From a checkpoint of a small class-conditioned image flow-matching model: trained on small charts drawn from random numbers.
Rows from block 5 of a small class-conditioned image flow-matching model, named by matrix and row number. Rows with one number belong to one neuron. Each number is 50 + 15 x the weight over its row's rms, rounded and kept within 0 to 99. All counts start at 0.
After each neuron's rows are labels from the 100 images, of 14976 (inputs lightly noised), where the neuron reaches its highest value: "responds to" is what is common among them; "peak on" is the class under the peak. Only what is clearly more common there than usual is listed. The data: small charts drawn from random numbers. In brackets: how many of the 100, against the usual share in percent.
# fc1: MLP up (model.blocks.5.mlp.fc1.weight, 384x192), inputs 0-191
# fc2: MLP down (model.blocks.5.mlp.fc2.weight, 192x384, transposed), outputs 0-191

fc1.189:65 29 45 57 65 82 45 46 33 37 65 61 17 66 48 43 59 49 38 48 60 44 46 54 25 78 55 69 52 48 54 47 65 58 46 49 42 44 47 55 52 58 43 46 42 60 60 80 90 44 38 65 76 60 35 51 45 50 80 38 52 50 37 35 49 70 45 34 51 57 62 81 49 79 44 41 39 44 76 62 45 80 32 62 62 30 60 40 55 61 42 74 65 58 40 65 57 43 49 62 60 45 29 40 28 54 53 30 44 54 52 68 54 74 55 42 61 64 44 63 65 85 29 62 57 53 61 48 75 04 42 47 38 61 25 44 73 55 40 40 56 09 45 55 51 35 61 61 53 39 40 42 51 25 77 45 38 52 43 39 56 40 70 59 56 41 64 63 56 35 61 50 62 60 45 04 46 71 68 39 45 67 49 97 56 75 62 71 68 55 53 48
fc2.189:32 42 34 63 85 50 33 69 42 53 48 60 40 29 57 50 50 41 48 29 68 55 39 46 53 89 63 73 75 49 40 30 69 39 56 53 24 63 37 55 64 49 62 53 52 42 51 59 41 32 76 56 44 74 26 53 38 35 52 70 35 40 55 37 80 51 21 44 51 59 53 44 80 70 68 60 48 49 46 46 26 45 43 57 55 47 53 49 63 53 45 60 61 38 27 21 48 57 60 57 52 47 16 67 70 47 43 33 45 48 56 35 70 35 45 44 68 60 48 45 62 52 41 66 19 37 83 53 55 50 55 40 46 54 72 20 39 67 72 72 34 76 36 56 51 36 64 37 53 46 65 57 43 77 56 52 68 49 59 29 53 42 78 43 42 85 86 67 69 24 87 46 47 52 42 51 41 68 60 43 46 50 11 71 31 49 44 40 40 42 27 38
responds to: ring chart (50 vs 7.3); pie chart (50 vs 7.3); items: seven (31 vs 13.3)
peak on: data marks (100 vs 20.4)

fc1.284:78 49 55 68 58 33 46 61 30 28 18 51 54 56 50 54 66 25 27 44 80 76 39 44 40 41 56 49 82 36 54 50 63 43 58 36 58 41 48 54 28 63 68 24 66 32 31 29 52 33 53 42 59 45 49 52 30 37 74 31 48 53 39 47 49 49 48 31 53 47 64 24 47 49 39 23 64 43 28 36 59 59 37 37 46 50 72 23 31 34 55 65 44 56 52 46 59 49 61 62 29 50 60 71 62 48 85 35 27 33 46 61 40 69 35 62 22 43 39 41 35 53 35 38 41 43 07 71 52 51 73 65 32 39 43 24 58 15 40 46 66 62 34 53 72 50 43 82 19 51 24 52 56 23 65 35 35 23 45 42 44 49 48 45 51 69 37 31 50 43 61 37 44 50 41 61 59 34 38 44 46 55 70 16 67 60 30 38 64 50 30 61
fc2.284:55 40 72 21 49 64 52 80 20 52 34 71 27 42 44 50 56 79 47 42 57 60 68 37 46 47 44 40 38 42 39 50 47 58 52 26 57 43 66 35 46 42 34 48 59 70 43 47 48 70 50 46 57 69 30 59 58 81 77 61 41 36 51 63 46 76 44 53 55 61 48 56 38 39 52 59 62 68 48 80 51 55 49 55 60 33 50 24 40 81 39 48 48 48 00 31 39 52 67 47 27 63 59 55 65 46 61 40 32 43 52 64 37 48 44 65 54 28 51 44 57 55 58 30 54 32 44 73 27 61 42 72 52 44 67 71 50 67 37 26 63 67 34 75 44 49 69 19 62 52 50 09 65 53 63 49 45 38 41 50 16 67 40 51 50 36 67 33 35 49 34 31 37 24 52 28 80 18 34 65 47 39 26 40 65 47 52 44 46 39 62 67
responds to: ring chart (59 vs 7.3); pie chart (40 vs 7.3)
peak on: data marks (100 vs 20.4)

fc1.339:39 43 17 41 70 38 45 52 28 43 34 74 55 34 62 53 73 37 73 64 16 59 54 23 59 38 38 76 57 60 70 51 36 31 41 48 51 27 54 55 43 49 87 46 57 68 54 63 57 39 46 36 54 11 67 52 57 57 63 40 65 57 43 64 61 29 52 49 53 26 60 53 50 59 36 76 00 47 18 54 44 56 40 45 55 55 44 09 54 56 63 35 45 67 34 53 40 68 39 32 68 71 48 69 67 48 49 53 16 51 45 74 42 37 54 50 42 67 50 31 33 49 50 34 44 73 37 52 61 53 59 43 52 39 68 63 71 46 63 46 26 65 54 65 54 55 21 50 29 68 45 68 76 20 67 37 66 65 63 48 52 55 18 48 47 50 35 53 59 44 59 49 41 45 63 65 41 28 49 59 54 72 33 37 35 34 57 89 50 47 57 54
fc2.339:51 57 44 07 25 81 30 48 48 39 39 73 43 59 66 35 30 58 37 18 44 49 39 47 26 53 34 46 44 59 43 59 60 14 53 42 23 65 72 56 50 44 50 69 59 43 51 56 53 75 46 52 58 64 46 51 55 73 56 61 56 36 41 51 43 99 15 38 69 39 34 38 50 63 71 49 34 55 50 46 75 32 41 63 38 48 44 40 44 41 48 66 41 61 69 52 57 40 22 42 31 40 48 32 61 27 50 72 31 62 47 62 45 73 51 37 85 47 67 75 62 67 58 49 54 71 53 53 49 46 71 32 37 47 40 66 54 45 81 41 51 47 44 66 72 51 65 63 47 28 52 59 40 31 76 41 56 50 64 53 37 55 36 37 66 41 45 70 43 30 31 46 83 13 45 71 53 34 60 47 53 71 33 61 61 52 82 52 45 52 56 67
responds to: pie chart (99 vs 7.3); items: eight (45 vs 12.9)
peak on: data marks (100 vs 20.4)

fc1.180:30 60 51 52 37 60 59 76 38 41 36 50 20 29 37 32 75 18 27 48 76 00 51 67 56 52 46 55 45 53 48 29 22 29 64 49 50 74 55 37 44 48 74 79 45 55 25 44 09 54 44 50 51 32 52 49 47 43 72 32 58 59 50 55 20 71 54 55 67 42 33 62 64 71 67 52 40 56 68 12 50 45 66 56 47 58 36 41 54 32 47 65 41 56 66 30 49 38 52 31 44 59 76 47 76 46 49 50 44 35 18 41 66 65 52 46 37 56 43 30 53 51 82 39 53 72 45 49 55 57 46 60 59 43 45 44 80 65 75 58 28 61 66 32 61 47 47 57 30 38 50 37 52 47 69 48 28 50 29 27 61 59 63 48 47 48 27 30 28 55 44 51 29 53 30 51 33 63 45 43 57 74 64 76 41 71 34 35 58 62 31 63
fc2.180:54 40 49 73 50 39 28 28 81 55 36 71 49 77 57 43 59 75 50 67 23 40 29 50 52 61 51 37 56 40 48 48 54 25 66 48 87 56 43 42 38 75 54 61 45 79 64 48 57 65 81 24 44 90 52 60 61 74 36 54 49 36 60 65 67 48 34 34 65 36 61 78 59 64 45 32 56 54 49 39 67 34 38 35 62 51 41 15 50 60 80 50 56 71 56 63 48 22 58 54 54 85 46 48 40 69 48 19 35 68 44 40 36 14 61 70 50 63 33 71 32 52 67 49 65 29 26 80 57 37 47 37 37 71 53 51 45 47 52 53 74 57 40 76 61 36 50 68 45 51 50 30 43 34 39 48 35 20 49 69 45 48 47 59 38 67 44 69 63 64 70 34 37 60 45 57 53 55 54 62 54 55 43 28 50 56 66 47 64 61 70 65
responds to: ring chart (88 vs 7.3)
peak on: data marks (100 vs 20.4)

fc1.313:77 65 42 52 33 61 67 61 47 42 82 59 51 44 34 49 48 55 51 75 63 20 29 27 70 65 54 65 28 35 28 28 68 65 35 31 49 34 82 48 41 41 67 54 54 70 55 60 68 28 31 31 39 34 43 19 35 21 44 44 68 56 72 62 55 41 60 36 38 44 59 44 71 25 25 56 40 64 48 68 64 34 48 44 55 48 34 52 41 43 44 52 34 35 05 27 67 67 59 57 40 54 74 30 39 42 54 41 42 51 61 70 60 67 53 45 25 33 38 32 35 49 38 48 64 62 27 45 55 59 54 41 41 18 46 51 59 49 33 64 74 41 42 55 67 45 73 80 37 53 54 69 36 54 41 55 86 58 38 64 61 54 51 54 37 73 61 37 58 38 30 46 61 28 54 70 61 25 43 24 52 73 48 15 58 44 55 58 48 56 50 42
fc2.313:34 36 37 62 63 62 10 46 66 44 47 80 39 64 50 63 59 77 88 30 58 35 61 56 19 73 53 58 45 59 73 45 30 60 41 26 42 45 62 54 56 43 47 43 62 65 24 53 46 64 37 43 49 71 41 36 50 62 17 43 35 66 75 44 43 52 80 73 36 55 48 59 52 35 54 41 38 67 78 41 67 34 43 59 59 60 60 53 47 75 40 56 35 46 81 33 64 41 27 68 55 49 15 57 69 48 65 48 43 53 53 32 65 33 57 57 67 57 64 61 60 39 52 70 20 30 62 53 65 48 34 68 29 61 60 57 17 64 49 53 52 58 48 44 30 49 52 77 38 54 50 73 70 50 52 46 19 47 50 13 32 51 55 51 46 49 41 57 54 74 77 21 47 38 37 39 48 60 59 15 58 69 57 76 45 50 43 29 45 49 39 39
responds to: ring chart (59 vs 7.3); pie chart (37 vs 7.3)
peak on: data marks (88 vs 20.4)

fc1.88:12 34 32 37 50 65 53 41 40 64 79 47 38 53 35 20 67 67 68 65 44 47 61 44 64 52 44 71 60 60 49 53 71 55 50 87 39 44 48 51 49 40 54 53 43 72 49 50 54 51 66 58 62 31 19 47 46 37 64 86 33 52 72 40 32 59 48 43 54 70 68 44 59 30 13 39 68 59 42 52 31 53 54 52 43 37 44 57 55 43 75 76 64 57 35 53 67 65 49 94 58 43 46 70 81 73 84 49 30 44 46 45 52 38 55 55 52 78 63 42 72 26 50 31 42 43 71 57 57 55 37 47 37 50 35 61 55 56 22 43 39 34 26 30 44 30 54 45 40 39 32 25 30 49 93 45 73 45 33 20 66 63 68 26 58 59 36 46 56 43 66 42 58 46 54 70 37 68 39 46 72 57 57 56 48 40 53 43 33 74 56 50
fc2.88:44 57 55 49 45 48 39 34 40 41 32 54 33 70 38 45 49 31 69 87 34 44 50 58 55 69 47 49 69 69 51 37 52 74 49 29 48 43 57 38 65 45 48 44 44 27 66 53 48 58 54 62 52 36 63 51 43 26 43 59 84 40 55 69 36 28 42 59 83 38 31 49 49 36 52 64 42 37 33 84 22 58 36 46 48 38 73 39 28 60 59 56 42 48 99 71 49 42 43 54 16 24 26 47 46 54 53 65 48 40 66 47 64 39 39 42 19 45 76 47 56 29 54 32 42 68 16 56 45 31 44 25 69 45 52 60 26 29 55 52 55 26 30 57 53 40 54 71 42 55 41 56 55 45 71 32 32 50 50 52 57 28 13 39 44 50 40 71 69 50 49 55 42 49 33 37 51 49 54 50 26 71 81 59 47 22 41 36 46 69 54 38
responds to: ring chart (45 vs 7.3); pie chart (43 vs 7.3)
peak on: data marks (91 vs 20.4)

fc1.8:57 49 35 48 53 60 51 52 53 52 65 54 92 54 64 36 64 24 55 28 45 38 59 42 39 48 54 67 25 62 35 54 21 42 54 60 50 55 53 28 39 47 47 62 35 34 39 45 37 59 57 77 74 62 53 64 41 56 43 35 53 47 64 22 72 55 36 77 25 53 37 63 66 56 50 42 50 42 52 46 77 44 64 59 72 84 35 77 75 38 43 70 60 36 57 56 38 81 46 48 47 49 34 31 39 70 02 60 51 55 56 42 41 74 64 41 68 39 87 40 55 41 43 50 70 74 64 58 45 58 44 71 84 53 40 44 65 51 52 53 29 64 66 65 64 61 63 47 64 43 51 32 44 51 24 31 48 73 60 62 64 33 49 36 28 71 46 39 77 46 09 27 56 55 33 62 52 56 49 73 35 35 15 49 59 57 60 46 70 54 62 44
fc2.8:58 34 56 38 32 81 37 32 82 48 53 95 49 34 71 49 40 75 65 45 41 50 59 43 62 44 28 37 75 28 51 43 49 43 80 49 39 47 68 77 32 31 50 36 52 65 49 57 68 36 44 68 29 52 41 58 63 49 60 63 38 59 51 28 53 51 45 47 46 58 53 65 39 40 49 74 32 49 74 56 66 38 12 60 46 56 31 55 55 45 60 55 12 25 23 73 41 56 54 33 15 53 38 51 52 44 45 56 44 45 43 63 54 25 62 72 70 45 53 47 41 48 38 59 39 45 63 43 44 50 44 40 44 33 53 44 50 43 74 80 59 77 52 45 46 64 58 36 51 66 23 62 63 70 22 42 28 63 61 26 49 34 95 57 24 50 60 43 26 45 67 32 50 53 55 63 65 34 65 43 65 38 34 51 47 86 28 62 50 42 48 35
responds to: ring chart (53 vs 7.3); pie chart (31 vs 7.3)
peak on: data marks (87 vs 20.4)

fc1.73:45 56 40 45 63 63 54 57 31 66 32 58 45 87 49 50 59 56 33 76 54 64 57 22 47 27 41 68 62 29 35 55 64 58 27 33 52 32 58 37 33 29 60 51 46 30 65 54 34 55 43 60 37 47 16 42 63 41 42 52 84 41 40 49 50 53 62 26 42 43 48 52 56 37 60 42 26 35 31 68 52 62 43 42 56 58 38 66 13 26 51 43 61 46 51 36 47 40 44 66 39 69 52 55 65 59 34 46 60 16 43 54 35 39 36 34 18 49 75 59 53 35 43 72 42 62 59 21 58 59 47 71 37 56 26 55 64 34 28 43 46 27 40 59 45 38 34 76 34 76 41 85 35 21 73 45 63 57 29 66 39 52 42 50 60 44 47 37 75 45 49 63 37 94 34 27 47 43 71 72 38 54 56 32 34 47 49 52 15 61 32 57
fc2.73:59 37 34 55 53 78 38 39 59 40 40 42 24 01 58 64 48 36 54 25 38 33 63 13 47 38 39 26 43 46 34 58 70 42 42 39 49 40 73 60 41 53 53 27 51 44 21 45 45 34 37 42 63 35 64 48 51 46 42 64 68 60 44 45 48 55 41 61 53 54 49 57 34 52 49 63 64 70 68 19 52 59 35 53 22 60 75 54 78 27 46 26 72 64 61 49 52 60 52 58 76 56 55 42 26 54 29 71 48 88 42 50 55 38 54 60 73 55 55 46 53 36 35 68 58 52 93 76 35 24 55 46 60 82 38 52 63 55 60 43 29 42 44 27 34 68 79 73 73 49 60 89 39 46 42 54 66 48 50 37 53 67 35 41 49 52 42 61 49 27 53 53 48 48 40 59 39 79 58 56 35 60 72 54 60 50 51 54 15 75 59 54
responds to: pie chart (67 vs 7.3)
peak on: data marks (91 vs 20.4)